{
  "dataset": "larger renderings of crowded toy scenes",
  "image_size": 32,
  "horizontal_flip": true,
  "head_dim": 64,
  "bias": "all",
  "moe": "expert_choice",
  "projector_out": 1024,
  "projector_hidden_layers": 2,
  "lr_schedule": "cosine",
  "final_lr_fraction": 0
}
Rows from block 5 of a small self-supervised image encoder, named by matrix and row number. Rows with one number within an expert belong to one neuron, the router's apart. Each number is 128 + 32 x the weight over its row's rms, rounded and kept within 0 to 255. All counts start at 0. Numbers have three digits each.
Before each expert's rows are labels from the 100 images, of 14848, where the router gives the expert most weight on average: "place" is the part of the image that holds the peak. Only what is clearly more common there than usual is listed. The data: larger renderings of crowded toy scenes.
# router: router (model.blocks.5.mlp.router.weight, 8x128), inputs 64-127
# gate: expert gate (model.blocks.5.mlp.gate, 8x32x128), inputs 64-127
# up: expert up (model.blocks.5.mlp.up, 8x32x128), inputs 64-127
# down: expert down (model.blocks.5.mlp.down, 8x128x32, transposed), outputs 64-127

# expert 1
place: bottom left
router.1:153177091082097129154129158143174172090084113107179152121090142146087171097127159191088130128067142123132141104095085157139092071106091145146124114129170152095148096127145126127061137117135103
gate.0:094126055110124091112166058179130125185164133103103140131120129103181143127134224129106119156129082064135130158126136112083121160161132160127153191100122190126079181127086180127140030170112116
up.0:149129143126127166128162214109128135070133149162130071122154157088130134097118118097068115136131160130012130111139126178136149132129155134139098102145116055128169098122122118118130160085206112
down.0:144197112119128196117121152133152181154132163145149155103132167025112110133119127155135139117070125140147179124129090128128087163125110088143127061117149101129100083128079073152163116127162096
gate.1:153071104112118129168165143129147144054112076109219103146092192122108144140129124127123113125059164122066198101128075128140114114124135149114148050146189114148163124127133172130041152138109127
up.1:134177136107124080069126102130121152179140115156122145113133015119109129095169117137094133140137129078133115137206133079112075129122134114120126180118143153136107193121123128144148123107128127
down.1:126125120119136161130122183108203081100073104113149109155138135099104135113120131180141105168068128123118128063046135185121141065132173132107132082124159091058138146117109153198135133165120127
gate.2:185070093127089108095146127115131130121159111123147130126131120105135122128166084129160146103190048129217127109102140026095244158164122131098106124117123123129083121127133134138128105126126120
up.2:122087098144126123120130133166121177103123083118127106111149128078104114131129130138147131128144149122210111113122073129087132143116108228130125108107140122120051151132151181139135132134091115
down.2:141127130123129128125129120207127090056080107091202154102130125081164165134132125134109219138128120111116143013128137082130009134109127153165073120132103124140100194125121126128072133129082137
gate.3:077164130240088090124115119124137159163040152141148050080100126156083130068093139141116117128132077128108128154130167166131143115145144133144130152126111128122130161152074147069144097092129151
up.3:131129096147108122156129138098122121088062150126124078178129159119130113099094129125086128113117106107078163135129142151128129137162128220129151108147111124130135165127105120061112105128137179
down.3:090090151127184140171140134128114133071161153235181118150135149128101140140105092035100045105128127113129135113139255135129135145129112109157164113130175132112128128110122119189138144128128085
gate.4:176159126121180136138082188131131080111125131115158116098126069170129126128119076169112098131126195118126118101085107153132110129122123074137140122197129073097128149086135080120127212108226108
up.4:122119153129112143138188133139124134183145119156123120139138164128121148110108128104115104136164030146138134103146143079137177189136126128166113138186123150065121139166127078190097127129118144
down.4:127119010124128109125117125127120108129150179112142095125130076130129075067118182131134110112079128076142132110156160129135131193137132088130142112128129131123138128001128136099128084163070106
gate.5:119100110117170195084126102170115134142132143165120127107129115080154048125131127130164219128188113136131125128190127096049211139132151155143074155115132142118128120129097160133225149127130115
up.5:141112172128129136148125186107130136108084125106133158127173139191151118127054106079157133158124169216157178081116127136116148135138125141129088095127066097130161107079175174127135165137135090
down.5:133063153125188176129080158133116055105057126092139128136109068131181151096120141119225137127096141137114093090109153159128147102192134136121135113200201177082180125119128107115129117139124127
gate.6:212124101123132114090123073178150084128106175089124207119143092126148116123151135160172141184128121147170121139138126098108113118133174114054155131128127137171126104127139174056162109205075095
up.6:126153185128160153082128076125066185251136096144105079103191062067153131128141127128114168141166109085127081197155132129079149153127134128140128195120125127126046111119124128130157131125127134
down.6:164122121147122072114188032146137081129136215128096128119121061191128127145174126159115129094139137111167123123092113133088102117131141127117074094150129160100131184126195135146064109129136220
gate.7:135116125114127157150131133096134113072084127131202119173125187126107130121078123131150130123130137127080167067056064183105131127019121128143109106122139121095185112109130132127124194123132109
up.7:130112128122113159151096200120190129049091125149198057173110167147084131098055117130123114123147178140064127038095106153116132073089117125133078080129128108128184103131121110125121155104118109
down.7:121135182156116124114116067128092168190140074129045132135190121169130119111128116128125128127141123138127128226136108128130082074155145156143127144129119095144125088121168127128152127122128129
gate.8:153141118130091087182130129136220168056127172090179080133124131126095123118120167129136142100092128034174123158067060146100114073123120151151183130088160152131174154119127125111125194149130141
up.8:136172111111142112157132127131127106103110135104136145133167116110126062116188127134120123129123207176195158102125043131144084139083096103126130094142210134112132107103138127126076151127134124
down.8:130130119150134089086142113155124132198144057130086132121110141118130127156134128148125130149168125152214144169134145111207093127123200142151119191096107074127106071127128145175127119126112112
gate.9:113119097094235127152216121133140100121127124133143162120092096099119151159145156186145107145083101126148140167099108102122112109118123138146132107134146209154120148160133159127092115139095151
up.9:109129240113113119038125123138107134150121130127098066097132128118173125132122021128125135104202134127071128122143157126106200127149123128135073168110113120100123132136126121164164146129123116
down.9:130137121197064142125124064134131124136150128125137130102137130119063128131151168172108130133107073145145098145133125130132120169097128144140135130128112108134136168098101155145109135084191175
gate.10:180171128083166147100128122119136125140076101136123226097128072179136119145177135125127151158116210166218120158098116121129083107077131081116140127168123116166135129069124134123155122134133118
up.10:137136091124147100014129128139139122161120121105104137128157073069196126147168134154039127180131126141158128140175132110110128130141131129120144121098127123137044129054125128115124132158166092
down.10:130106128100186079186113128184122089102167126133120096134083134227126146124122169106179133121181137112149094121109116161120063117128132138090132110162172148121131128142129128131117111070124210
gate.11:131177147071096074103168060123130111190129123150134124076119109169131145133130133177127187120088147096159059187112132125128169095174146155110128151097112139092118187162089128131138051128099105
up.11:083163143124179148102110115136065150196136128175088136116128120138139125124122116118141126154173128152128126122175121076087132150107115089129048164115169076147119035115114133142172179098153128
down.11:131153196089090139123116111136187152161170056137065112057188116143140125155146124110104127050114158114231098157138119123141143158150201094134127090131128126127114130181113108134096178130133126
gate.12:110098122179124128084105105164117109127092168126052134170139124139189127121147168103135104177111146128116148135138141096133112132085192252127115124055135125129136164126124159109114095158128111
up.12:125152117090127102090155126164128089127139129049129135122169128083169132223200071131136102124098125061223145182148118127176080085123128093097112128141160093147129080129162089077131123110121116
down.12:104075127127100133094105139120158112064133115131167088035130141130108151129051024132188127109112167141101086124086130132133141134195065099125122102124121125146126135105127121128126105086081184
gate.13:112130128130176131113120071155188065123128117118123228127136114134167135128171120155192165140125127138174124109057091125131122140125139061129106129152207135150079145103130128113138169167165095
up.13:085149156122133094181140119128125068129136156086128147137130255157123135132128118129139145133133128121147243131115121129170117044127124084129117131147154135102160116137131130131026129099119118
down.13:127134170121104137119104086149124154194130139027136111130129162123118128106180126125104086128106113137126178118176130128170159144152098111127104124073098067164125101097131153083128060127132074
gate.14:162131133123126139000148127099158127170128125130109124118126087153248132132149125134126096124119129201128136146112118074109157124125137098155132110161126117120142091128128133103165116120121080
up.14:122115116136131130152160130119125147126127166137105080148178136055133053158099173100052192105125128118086111186165176130111137134132127138118123130072049128147138123100120178122140132104126158
down.14:179158125162019048121134123138167127132148093124127178148121127106123098143164071135140126139116136142162123133129030094147124105151129128133129129146180093137147122135158129122189172081107111
gate.15:232128126102122131094127133161134132196126121133115100128127037133189186088172129110118134081075125134167185151112121093135159122126162039107145131073118124160117120105124135125228139163123128
up.15:148119177094125205037132132128130126136099112129127120131136110146131130106117108119115174131124126182151132108132086112130154147128134128130082206036127152145135095112114160171142175133115106
down.15:135153089116145162133181125236129160129127114128126224098128126128085133203138141094154137133105155153129089129110105134120087146127128097133123134129168131143132072092097075127056123149104045
gate.16:131148152092159135058129082215151087171133073128134158071150068187132122153129122152127190151112152166185041113140128170104153157123127120107128128064117120116057135127133171135128148125063133
up.16:196156105132128152092098135114138125122140125126128186109188052121143110134146128140134128178135174138161122075132103124131107106126131078081148150127126118134106074121134119123195167127180100
down.16:096145134109117130222132131125101091133133125140067127164146115146135145136116127103154182128148142125236131159125143149107124127125081128120119127178183174129158140128080110182037125128139093
gate.17:074183200118132147120130073134064119189191124129099129108177128128132145143149152128136128148121142091128106140203121148152114170100137118157089175097118151127103106135076128161154124075128113
up.17:127081126154121105129128113089128140095137197123101133176148123122181054127130170105128113143145151183122137135128151123130131126119145164130138132150106129211135127037150137111144072143199106
down.17:203123126127136137126136220085159129127091128129174125141140146129127071103118128080064069154042129167134170106109120130127166122121123141159070129137161124094164106114188123145126135098102043
gate.18:106123057113059128122111129116155193134198135139129107093109182115115131033131128141126129115137127135114133137101129127169131073191124169133128128134157118061123111190124126128124255127128134
up.18:129120129108164151118125117164116128136126128156123166101137118156123134125117130119133182154125131171131128127136000098049043140081127118114130135062127176151125161113136138135170127133126121
down.18:145220130206128183130110136086191109112129173083157142127199171128151124146104158129128124121154127125091134109071123130190155130148156130075064106106128129127155137132092126060128126128137138
gate.19:116124200130151130143122134104127129130064141156128086123130130193104053113074127093148159125148123208101071110125144175047171173136130122131105150112106128113120114078127179127166118119125130
up.19:057163204115128114097093084188077123080117077174053128122122121121142136143135128111109177128127139128135138120148148136037181168119124168095093128113152125121085121116086087130138128118154130
down.19:216069127126148073125112157113099118147129166108143128129130035144126142152125128126165128131106101101082134138131183111128139124136200105101184132179127125116129103130135135126072135189115065
gate.20:038127131095117135127153064205107148132128126073134143107194071089140138129108117137117138128077125037174179125127074086135139092110157145128114125102149167120100127159131192160099135234088113
up.20:210127088147128148129063159071147170129099131136135104125038145147132096082124184132149138122205099162128088146112134139113146175153135079123114133128125072122152131131118070137158135094166168
down.20:125141076128122154090146070133149180123130128112175089085109081085162118160109102212150199130125133156140128111166098127119067108132154207133099119143127134098098176139136119156142158075146147

# expert 6
place: bottom right
router.6:170116117188114149087095152121138074085190076153147107082117143204102147140118109178195136114127183189092097116074091109102123183151125168145118104164134108123093177173121130140119151164123122
gate.0:125128141064174130063084115105139074133152165124135158181129154182134095185113164119132075106124132131089132123100126128125196159126118101125127182134125126130067185093128155149126061169156137
up.0:129098145115166142122074140130124121151129128153144121126115129201132134097081200128163126124139136212066134128113119139057129194130128168126126169124120166099093255131087132130083097140122128
down.0:146137154125147106128199132132076125124146123116123121119081124105125121134155112116087150208125127083140134124138151163125134118144135166127133075126085198138115132082137198188092203139117090
gate.1:139106135130215122138069124085094067133146127147128152117095136129139125153115119101115120119131159149104134099085082128118134155113172126118125133159130125126130148126160136158134200128124036
up.1:136128166128108103135207141099222186133110144142136118141121146136106151158112182086125126227132156134054127124141115126125128127122113109131163126127132138137131205090146128138076095132164146
down.1:119141124181156112121143115147107122155127079157130093115031169086084128127108084125119204127179126127136140084095125185111125116193149127149195064124128206128104140127102161181129148124125121
gate.2:149128173048150126128105130113130127133140129121148127096198127138097197133130129169125075126135146121206161107122164124143130131126134156115130144190082096133087054173127128127041114138128129
up.2:157125174103153117127125158128164135129043121140139122089122120167113154149121127134119130149031107146090135102105113131120104056033145115148123140151114128140135177154174158143076114105127127
down.2:155129127138132205157129130127190156141134128118189116115178104115139145129161144124115118118084128081128165086135121104097122127131060129057098154121123151114121126133153093127105175115098154
gate.3:131120150095146095060124147130137105088171108128134122116121181205083104153099128128166128160075121128086102135069132123059172141109100125132116134069093118175086148107169151133088132113124085
up.3:097152086157124134126159101142113102095148133134141116103129129118134123124160090147119143060130138118129140115159119149184148134144151141130038151119209083075120041161109095117157184137154128
down.3:111120113125130199172182144139180127131165125144170100147216159160125083148093128114127093163140109099132128138131127126135200137100050165085079132128120132175061152124130118130103091134128163
gate.4:134124133153128084115129126116096089112153078151115156170098175151129147195124150125150220069120171128188120107075125086124078124162120091052120122117114145136113108183127134179083151115129129
up.4:155116103124132130117128107127118152143139094131119081121123073102180053129127120122084086149165124121063146152184147111133229151165142151217145128111122102121101127108128113125169134153147059
down.4:112128137128071194133134161080083108106132109128163114195102159156111131207112126129122074151114106127132133171087117128128124117075129119148075088140124097097116124140061084156092099090138195
gate.5:046136156145123115105091085144145214127144080138145119118130092144082148104096091188125190122073170119112121199162142132173023091166125128128094126134127126097163125128167142126105117109117131
up.5:118113122192119098098123015155139090091127078098131130128127108116166130164111093162126135145155129120112127115127126123155016139160138138100102089185163194125129176131120086129128147133086144
down.5:188111055121132133122141188044216126151094178143126129138111159103129128137095173138059159117129104133226128078131126128147157116129170097127160137155161153107104133192134076148170129086103118
gate.6:182130098085084175102152083135130109128221114139129116132155137120152139162140100073104087065111150133133163161124113063139126097157145099177162161155136117118087133134126123125142216129102118
up.6:170131114032052136117166117142142118114208129120125105166137145164127148162153128133113017124145129116107146165090087091176129086156126122198153186149123089108114142136124108132157195117114121
down.6:133127125129143123130140073125132149124140143156119154138133158066115080075165133089128109095132107121116130148136140129156139220132150147111150132095122183069117124132129093101133054159142128
gate.7:128139184052117182085121121121104093136124129110127123138150122092161089146144120126110098136152132171088133098095137114152130130063132066095086149175122124164131125169120102143183101127128114
up.7:098092125108183134115110162134072179158129115105120173146144129127135131086116119106123099184122082127128124084131150083091151157113127206146128121127051123154132135069099121100134083160146119
down.7:111064067134148085102127099140121124112074127136140129159128117024177090104124155040126166127162152173136133091171088149129167119150141195093151046117152128120132176133152182127135167160041098
gate.8:187138117127083021108112146097173105127104106128086155117112118126128137077136121145155069193122027127075116086108182130155176135132125131097162101201092111174135158135108110074131066053164149
up.8:169110081132090151128120123155128125165065111084104171125150088111149149105134124139104096126089077183104132142129128082120102147107130145129144134131128173140115188128109137131088103127047161
down.8:127112120118180164102153128125086183055140165108173137127157120104183124169100136102093120128076139131137195206117149073128191183108158160148111115139103150133128147093163126112180096134107116
gate.9:133153108138139101142133131069117127153037163124071125147115125122153153149141125119130120132161135110143134086162132180121124128111136117117192116117135077121146115113127126136124147093143112
up.9:078068118105158171108024128149134129131129121124145199128127129104126116112125120167128121089130118177110152128035158128093120116114146142131116117124130127142012072140135127116118099148110165
down.9:162158128123096127163144117102147095184128147136189121095065134082134086100125129134136155127105128137109120128071092141094128149070154181139149091091120137138143201097124130141124139130120108
gate.10:100145130134119061138130152127150092130143123128182090129156123152141140145120128130119125101121135033126155134114101141143109111049093132134133119061107113137162104128163127115043157143133109
up.10:151130100116087130128125108143107126148111130083094131136136145127162132123169196101132083141155122145139142126155132128121207145140127149124171121090115128084085199128058076115152126196102135
down.10:101132114135181078097104138133129196133127112130114164191108159168055127164125133070136128096136112129098123059128129130112149204156129161126128160153101132135119162106099153195094100110129148
gate.11:150222208120123197163128174117141097129028144132174123102130136134086164127119126124101114133060094097159093123164129173142124151090117105240145133116114131063141139149126060208093154071127055
up.11:141119136118163182112137130102144087169122135162137191121173127119088119089101127154104169148092164104111132107141104120120062139094148120110098158096142191117130076146133130141107131119118095
down.11:143114235174060126225038104070133113127122107075120093115113089167125164078197073112097116102136144125119126129121184129121087088129116098134118165147109065115127106165121172121144143151097175
gate.12:112118089102075138116134101131104168128128255126123118149071130127185101061150152094109033126147080108132141167121144127134127217122130088136153124155140129132109144112108116124172125145128171
up.12:074128069124147198128134092119142129116166121142134096120128112130124112154034109138108080118122139049081148132125118113166124134127140180137132108109115127156138143151157088129149167145134139
down.12:128136095142172121115153130108150130114102158164182169122095077087132089077120146149105137150118153135102142168145128151108157173127147144041143142085117164092071177130091151135166143113144125
gate.13:134127153127161116071097098147110072126063100176082128153071069132146111075092127097133165132137120183127129087116135129085137155122130121139102183145128127122129175086128171129148120117128175
up.13:209128129108197089132128132095113134123174156128098132095094085103148116167132146117119131145130172140129149093128127100125113132128176149067134123131140138136127056129128127127130176094166060
down.13:146192167091128110119131000139147105127150130128124141127143112126132124126128120129126124194132152143129157129104082148118152191120136108139119205189153110121111129194066101131170137078127159
gate.14:051101148130126203056129104129110131133136129130136052136182119128152089086129108113113192078120139125112111198228154136111166126170111134137132140104123131174174134100179124120208052162125145
up.14:127128129149126134119105216154081140142097086149124049110079106123159089099088130190132178137125135137122134112203099140116235140117140197163124127103067216026129130141130149159107133137127111
down.14:184116122126159128143163149133064148153096098167170178129125123131119191106119129165085221069175132119141179128114141120101109114072129180125151118127121096174059135132106123137126049136127084
gate.15:151076092115161127126169135125163141092131140152135127136189130123141119142118146090119127148163143133092146135090127104130125122165235142128131139146131119166139124054091125115133087122140113
up.15:139067128089142188090116096102178117102203086149189136118168129161126122180052149148152143127116200135095141158094121105103128139125137153138135180167104154135151154171147139169089111156124085
down.15:076181139119122071117146129140127124139081136107097110187112146128193121140154128128101134167128125073164113055170166138177116171075114098123176083123123090069154122097119129233083172020111132
gate.16:144157126096132105146126158131138095123165127174133101099000125155130117128165123150141141088117114118131070139064095146126129137165139105164140127122131100100077148136132112133134255106132039
up.16:183143124137121133122179165087189108104159125127176129087097131155163122165127124139143165000128106150140113185057128131120134115188133101126127129130140080135129091150110122117097224190123127
down.16:126102112159146152144134117141111131085129114207169173128163125086099131125057157098171118091132084141136143124144112125113201113160114154131112127127144126213112113133128135136192141162109074
gate.17:155160133150131112192116133125115124128100129131128161122086130169149117063191126117149071143122096128133117129110135136115095087149121113125194114149127090132193118127129064100159159075243081
up.17:103164123165134053161050124177098155146105143109117129129084129137133122070123165127175130151206130128126107124134152186102154185138090173134124118114111087044128125125114158116125146126160087
down.17:130122141125072130154085157113138118119110138128117111087107131121130135131108127173155113159163080126063096128162093163156092169163088125131154108083194073130151122135121097157175141029152083
gate.18:182097157127156147148131130083114130127156142141128053095087136134120126114116122178162130132109150127102140123055088119093128126101116180135124133113160164124112140152131124107092150179131139
up.18:128135104255188149136097115119115127116065104151144136127117110126064122129128112126133169123124110207131059103133109159102112172081156093138130053120061108116172140128125141164130158127112213
down.18:127164145059134188138112137172127181119067179116116128147127131152143148131118158128224130108152135166134090128092210123134063112134032126084111178129142134134119121096157091083133065141126163
gate.19:037112159136180128122107107131011121141115068131129116127112113129134115116020125129143139127101173132129094217223104137118143157143127135195142181128066149128150155143100158148215139132118121
up.19:139211193100068144107119028146111135175091096071129094119139124141176113067135126138136145102099130152182121162191171123122134123125135133133078186113072160113128136180071114126119143203123147
down.19:189180233177125187153106110112126201113141121160250141058118103151135151150171155124111169125127143092126125127127141078120097098129129179095190148124117137130141131128148086128093129128124100
gate.20:080132127110152170138111115128172092132128132132181137125133131187106192214171157155122101132121022110114177197093135143128116064068179090213145127164127053112133091130058069139094066100132134
up.20:076088108131121115111179142141030196132088112123110084131129101088138088052060108084114183110169132090189124145131150063104156141114092149075116129088115082166123141123207158113179138166109128
down.20:122193128136150086159133141117103144237129125165145116137130169129115086097138072151092205209127150167158130159152100121062178070129161120148148100109087121108128115139116106165166133070097091

# expert 7
place: middle left
router.7:138077117053097097091122152144124137110171120075118177114125128067178135148183083131137092158164118103160148153143198082179153104196114103099114157209131149139119070148154101107109102153127127
gate.0:130117127106139119092093135195072129049146070165134171135112094042202131147138130151176109153130079119131173129155106103141140049120143114092138081138139119132152125119169175131132124151113103
up.0:121128123135097180244165128032171129176118141121127108159147171180067170124112124127111142109130145135124057127126133141123123135128087118144109217096110129127137130089124068129130103078142169
down.0:114151127124127120133135127143065141066137117116160147179129151075122114130086128061186137126152119122135130165235194088158125147122113073099227206156207131151146173124134126152127177160142118
gate.1:208136107127120124137051154103149122087127090237136185113123149132117097115136127129127132122120119175106118121119124136127134054132144106104087136171099143129145123132129131123171140000131062
up.1:068126168130133094174158174170079186132114124046127062143125128099133128111128140082140142132168128090145132115124136157127126129125121176148130129135124114147130128111141202095133117248128129
down.1:152144133179128116130133106130122139090221154129158112133123090067052135129140127127129099157110128101128148204165123135128171110204070119144185142128224126052138129129121134212142197124119130
gate.2:144129166100085117120161158133089137144116156162092122145128127095160127110185116116056078157105134104141105117104184130172152053121186128110120151130135140160185038116128130111140103117136117
up.2:118131129128125128067110128112131127125116188122110126180173179130155124138100183092121114163127152148158135113126132177131142141133124125090136173148118126127126130024126122089096103162172128
down.2:150181117148094134125123110128130051127145129128130119123121141180091171120133104122123124101160094092157150108077077184119151112131131142128112131138137112075126098098115135130087204037157088
gate.3:091089168064096138147149141127108125205179115094156113133156109143135109069088098121133152136131148096146116144128156113148201127212124126129142140095085139146128119133092116128142116157130150
up.3:128126171126153130160131135125122127157153080062206127081125087127128128131148112147218127197103153115125131130165110123120113125169133152182165123109126126071154131142153169194103232138109113
down.3:068128121054128132099107124134166130131109124177213119127182123125127110139128130131125137087057122121131128180135137148147160148137129141101184128114170128116134126145158186128161076191063086
gate.4:153123053130142222214127129130148154105057121082133130107135130129094161111111131152146114131130131124153113133101105118082104129113094169172133142076128118145141195173157098141132128115130181
up.4:125214172142142144106118128103124125145123125141124103161144136141131137121120140115126153081139126140131127124178125168121157128188103124130033118127159077102095049082077133099156154127169056
down.4:124119210092122092134126163118211138136099129132084112123142154135135204135125136196168113067111172163129071131138126162151135087131102118145114186099113218115124108222135117162099144190144156
gate.5:129128155048127081134164137140115147110163160098130161128142129126203138154150111104082128129111132108190152133122156106172129084158126077131140154128128123134128078123184126132138121111125101
up.5:126124119101126131154162117120162099077128026126158130061129129128098184137182090219159170134128132121126131127119118127108102139128062129130089117096086118129089115248132137197116128117081133
down.5:103074111128129125130113150128026132121132130144147140194127128119126129024100193171193102109112127167127172122140159098126155114176099107102164136123214160194127206146131110123160089176089110
gate.6:135129102098121127131178147142090167163209168065069117146107126110135127127106097087093130172173114129170138131137203087128128070185101129168139133159188135118121071075124132163133048134137064
up.6:069127091113136126130185127130128155186158120052129141129092127119129160141158099134130126108215114129128130120127128124108128076128126127203179159140159119084098059097135108117130169127127106
down.6:124127151131130087089073137047192139110126066143109116127110162177146095109126199124123154126125147109120102164156137129141136115095128085101128169106128115110091186128163163109167114133115160
gate.7:139103021135119177141225184124157136135141097078117094120124173129098150141118127125168093133124097122135180146034130122117102130131097131173198123119174081156146143143104131182120128111107169
up.7:112127161149146122146157147139111159200159148150129166127060143109126142132121087123108151193128133081145127129126124109121119126141070042069138138046239091139116076101110127205131146129133082
down.7:128130133188112096188125085090180109087139150130100113122136198130144128135126191210104111095129146163116128100129110133094093130137146158156229078111145149110105151129134144132071162173125127
gate.8:155177188128148107150102155150087105140119118128174129086134145132128141132145132132109099132129067125149127065139120166164099188123087105085126160173138087122119129127128073101099135122194136
up.8:063112059132123218106154103101126123133190096127124128129125139104123106131106115127140160119116136127105119133086086118061137128090114189161102122105126179156131146124134143181174150123113148
down.8:070102131113181156086106099096138159119156178110108122070147058130129088108148166094219099114141151137132128216084083112095127075124149131122119108205128153145128115129108122087136172139138142
gate.9:144128098134084120145219128120139177139122128108147091113115154085100159098192115177128136118165124127141128208099131127148051035151121065181136128135160113094122122142099085134089182087129103
up.9:101125114102082125147124129092214147157124102109128107116120104124079206125171098136143122130192105123151135180115146141149132120162102027118147129147129097132169093129100086145137111065132118
down.9:147119150095132173127129172093124125095114128104056181127095046140167091108124124128134046204128142131092175066121144113128183143132131163145118119127058166097101132085156177124120128163069105
gate.10:074148255128123134075094142113188114140134187136132140087165142198133137133130124144086109134009133120079130135099160134149138124040106115146127127128071142105114188180125123116104101129127146
up.10:114178147125115095128128136138139133167197191091145128114116142143125155209151120172100052164128091092110132129129133136141126111116098078132160122147139110108089081138126074126075128105142105
down.10:109085112135134110149132093134160092222129124122123115099109127120079126115149130176088119128168119118131177108077118133142135123149130123128134102159157109133114089169097132118082134101106086
gate.11:079099117169151158100080071142130078124122120219147131109128124115104109128117155133134148129164127128108152115134086127123167127070134131116088111134181135097107166137110182153142138128067128
up.11:125069130095134077119154132173128123134162125132135179140128128013155122129157125118129107132165108128128135023128137101184140128127132127116170123229130124159100031128163129066100144135128121
down.11:159179115118130122191172127121163135145151090059116120059119164128150128146145121128158131118129135126119130108118148115109196128116129124109091089100102165133130106124201137114090114117152106
gate.12:078130181073110129117089157089149079107133182114114123126164109166135088119154118074138099135122123127127128077034138133192211097065151133129144121141079174165132143106136141132107103203134172
up.12:141127087126125130121109137122136131128082060158129124127094132116093128155120197151119133080098108114100128128128114180109114097135140147145201109116133129129182128137116184130096131086086137
down.12:105065093124133103139144115128110124114126120192125150086104126122086136138146103112083162029136128049109145092067158084103144129137128129134133148166125146127148128073200079082111121128193096
gate.13:122048057138156129161078128117146125118193146128124176175128130051128130124132153142145137103156126130056155099044123127109114128137155133153139098129147155126164135126112042121127129125129125
up.13:128145120118131156122145091153128133129108082148171155128144143166114109059105108112079221103100125141183136212107101125127132057117125132127122133114135124138147101157128127147232158110126128
down.13:189179141138163112134131116128015097170134082073140134122109213130119212147129141171139125119148084126122127069074135127126108207155117118155124128136133134116136160134102105152106140178121113
gate.14:109126175114127115106114177119137131130158093134122135127125162096204113178218121177140168134106119129119126108128126127155118027171174132097131127164100132075152012129129133101119224110125090
up.14:153128084127100086150187130117130128133134120133128128203128166127090116119113155139082088070126115118086133141191139128140138124127127122117161114122119131127123127023142128044075128121127187
down.14:064157123183042104084085097144127123127080128107125056144128129128150127079062132113138132153112116164082118096091135084136045059159176155110119152127133066130145195125106178097173108163151122
gate.15:102084129065124162126110100128143127136139147119143167100133107104097166149143147131138128171144148126092135151000132120156147023153130103074136130140128154170091115143124202128148078190125085
up.15:175128100128130128145130126095148122133121113145126154143080157162011182143158136159176136138117217128084093126143051187113128123156130096129098126119131133076136127156129144141083171101056064
down.15:096064130089167143126128130130106210141124150213131128157166146128127105118110127128113137135126126167130203137082136075145110160099093129108177111140130143135144116129119133077081076199126173
gate.16:175127146136155111080135093133182089126137164084123137124095128176180132145134140140152116127111115125139062106132122112110166183178123153138128101103067126123120230128171144143113063128120132
up.16:156130127137132131074119120131161118123155130097135129080127130097133142147203126210216120109135133117100122111125106129122115129159091145138114116149135126120121152161119103121125107147073165
down.16:190142143194063120131185178147117108159131115140107112071120120131071119124128074083174135139167138117058130108102121138113135127088095123144101126127126126099128067211082101138074133122119148
gate.17:092128153055143122127152082148110149230107119142132133094121006126114144127113121137136151150078213128108078101142121128104127126105139128127127176129081143148138128127146116127128105118128128
up.17:085123128113159135155128125127130142183183128130162146103120109126095116126125095195138126197138056134128103126136123127148081193125028109133109133131167126128134123184116115205159161076136109
down.17:109147130103126120119179172126129150095126183122132116164169197132136131023130152145096100093129115128117160073128133141163161153155127146156147126108131112038164076153127105130157122143108127
gate.18:235128158127106127126087136102107129141086107128122154124099087117130163127137072128191134140135102158137127131124157090160123116137124095122124062199203077131146128158134079111129112121129128
up.18:085166130125206138123123107136129166162186066126158127094119125108123151108127127147130126222185134114087127104133022132129068111139123207183132128125137127119132126129142121155128176119130112
down.18:205097113204128115068177096125131128121108138165099155132133133101060069076133124183126128141082088149104125156144114171130081165107077127099144161117127129065180128133145106134131176115129119
gate.19:127113128141090132119183127132126143082135159128138123143188131097129126127124162069116144050128128144167139181107147118159227037126132173124114042127127142157105089138093121062131120219129137
up.19:136146183145131151142162155111098096086174142044143129075166137127112223160164074148084106111103132117188129132173144127167127140178003095150101119145182076128085113131121071127121163133138112
down.19:109130121098153128024160131125085088184139111128149129119199133101128130152123137130127128097216124148131122099109122132126134137128131149114133119125202130130114140141164175143160083181140087
gate.20:127107183128131089112061105107116146155135134202131118138130086114119087091134124130132130125128075153110125064148145128142197145159184154128101146159058196111142128114090139128096110133128149
up.20:135129104127120190135093128142145120055089212123204123180149128130123158129128129132128121063106149138202202146106124129122109064130153170137131035173228183130157182127131115137138132136121101
down.20:120134129125122045131117068144136132127152125123101184128118156167127082147193130178132148155121060150133129084131066105047096128124131130144148108173140152109135171129091123141065128122126131